From a checkpoint of a small image classifier: batches of 256.
Rows from block 8 of a small image classifier, named by matrix and row number. Rows with one number belong to one channel. Each number is 128 + 24 x the weight over its row's rms, rounded and kept within 0 to 255. All counts start at 0.
After each channel's rows are labels from the 100 images, of 14848, where the channel reaches its highest value: "responds to" is what is common among them. Only what is clearly more common there than usual is listed. The data: made-up waving flags.
# convs0: first 3x3 conv (model.blocks.8.convs.0.weight, 96x96x3x3, each kernel summed), inputs 0-95
# convs1: second 3x3 conv (model.blocks.8.convs.1.weight, 96x96x3x3, transposed, each kernel summed), outputs 0-95

convs0.6 [164 184 102 102 127 132 126 127 153 130 108 105  86 132  81  98 111 118 143 147 124 146 147 108  85  78 121 111  96 115 103 138 106 131  80  81 109 105 110 138 118 144 144 132 111 164 118 115 138 104 121  98 117  91 106 144 155  85 121  94 122 107  98 115 126 161 126 125 102 131 123 101 154 102 177 119 107 160 106 113 161 144  86 146 114  98 106 152 148 105 134 123 109 104 144 131]
convs1.6 [103 114 129 138 120 132 119 128 139 122 141 163  97 143 110 152 152 118 131 130 107 126 144 106 120 117 162 148 137  75 165 119 151 123 108 220 136 127 130 110  93 137 154 133 152  90 130 131 124 115 155 134 105  84 127 112 130 114 149 108  95 151 118 143 164 141 123 142 133 114 191 145  96 121 160 121 120  94 129 100 137  86 158 125 176 124 172 127 123  86 156 110 156 151 147 146]
responds to: corner square

convs0.88 [ 85 153 143 136 130 146 110 122 145 101  96 174 124 122 160 132 127 106  66  80 129 132 101 134 150  96  99 114 139 126  99 162 109 169 148 102 139 136 144 164 128 121 150 139 125 103  98 119 136 140 128 113 152 118  96 134 144 116 103 128 117 173 109  94 126 119 139 142 155 124 123 111 106  80 147 110 124 110 151 115 112 115  90 137 127 133 132 117  77 120 197  70  89 128 127 118]
convs1.88 [ 91 108 176 123 139 125 114 116 129 152  98 151  91 139 101 138 131 138 156 152  90  93  99 159  74 137 123 139 146 134  94  93 110  94  99 105 119 126 102 124 117 174 136 195 114 126 172 115 125 148 129 119 165 176 117 146 129 108 144 134 140 131 125 121 113 149  78 147 153 143 113 130 114 166 131 150  98 125 118 145 145 118 142 128 113 144 142  90  80 109 126  93 140 116 164 126]
responds to: diagonal band

convs0.19 [182 133 111 150 135 123 173 140 131 107 132 158 125  96 179 139 129 127 122 140 105 124 124 129 120 106 131 109 129 122  77 143 113 104 175 134 111  91 124 119 112  94 132 105 119  93 146 116 134 126 144 151 114 142  74 120  98 159 169 134  89 122 143 149 155  94 119 129 118  92 153 119 137 113 122 112 115 135 102 146 125 102 126  65  92 169 116 147 116  99 108  86 114  68 109 126]
convs1.19 [131 113 142 140 133 110 131 114 178 124 133 107 124 103  50 170 120 130 133 144 113 171 144 117 107 138 104 141 130 120 122 115 121 134 169  98 124 112 160 134 113 109 124 103 102 171 101 150 138 112 113 114 109 141 115 140 110 136  98 124 119 147  92 125 110 124 109  89 119  88 132 122  66 108 113 201 135 173 125 128 119 138 101 110 161 112 129  91 131 143 103  90 122  84 114 151]
responds to: two vertical bands

convs0.46 [130 120 126  88 128 116  82 107 135 118 124 137 105 111  97  94 106 103 152 153 141 103 122  93  96 109 160 143  95 105 114 114  94  91  91 124 119 164 123 142 155 143  80 115 100 147 134 154 115 100 139 108 163 102 115  99 160 174 125 137 157 166 138 153 164 167 139 154 131 121 136 141 133 110 151 145 127  94 131 151 133 109 152 111 139 169 123 112  96 153 117  88 157 173 114 103]
convs1.46 [184  85 154 137 138 106 104  99 120 118  99 165 123 171 115  98 110 121 102 120 146 132 151 106 139 165 123 116 109 106 137 121 169  96 136 120 140 142 116  84 116 113 132 147 111 126 134 147 132 127 121  69 120 116 141 148 139 137 162 144 109  57 159 115 109  84 129 180  91 135 136 128 122 180 116 117 111 118 151 118 120 121 132 155  86 124 102 120 109 131 167 163 147 107 141 122]
responds to: saltire

convs0.91 [127 169  78 116 127 137 135 128 142 124 141 196  89 112 144 133 119 132 102 138  89  88 103 138 137 124 116 111  89 148 107 144 110 106 130 145 123  93 153 152 141 107 121 123 121 110 119 160 138 120 107 123 129 167  90 133 189  79 130 112 140 110 155 126 173 119  78 118 115 111 102 114 151 143 133 119 162  83 122 156 139 122 126 121 153  97 117 174 121  92 142  95  92 119 135 128]
convs1.91 [121 141 113 118 138 148 122 139 146 116 131 105 102 172 144 117 103 163 151 142 107 135 127  98 131 118 155 146 149 142  84 130 106 158 159  97  84  95 131 120 124 172 130 107  96 138 127 107 125  83  95 128 123 134 131 138  93 106  76 100 139 115 102 120 104 152 109 154 142  91  96 103 108 152 128 149 112 173 126 104 133 186 109 112  78 125 150  97 131 188 121 144 138 116 110 109]
responds to: diagonal band; saltire; diagonal split

convs0.67 [137 114 118 130 138 137 153 156 128 150 113 126 192 136  81 179 132 131 129 114 125 102 116 155 183 118 141 144 125 135 109 123 116 120 131 140 157 115 106 119 110 124 103 118 119 113 108 124 133 119  99 145 122  70 115 158 102 138 151 110 140 148 102 126 165 127 105 141 125 181 107  58 144 114 107 103 107 165  56 135 108 124 121 124 126 159 109 107 145 108 127 109  88  95 149 128]
convs1.67 [ 56 172  99 127  96 123 106 163 141 150 144 125 180 155  88 119 173 107 116 126 143 105 126 161 153 104 132 105 157 127 128  99 120 123 123 122 169 117 119 102 114 107 146 113 140 145 147 163 132 136 105 149 162 189 155 118 112 119 123 118 139 131 125 124 134 107 143 113 122 122 113 135 144 103 172 127 167 100 132 105 129  74 114 113 169 120 149 116 135 110 150 158 124 141 157  82]
responds to: corner square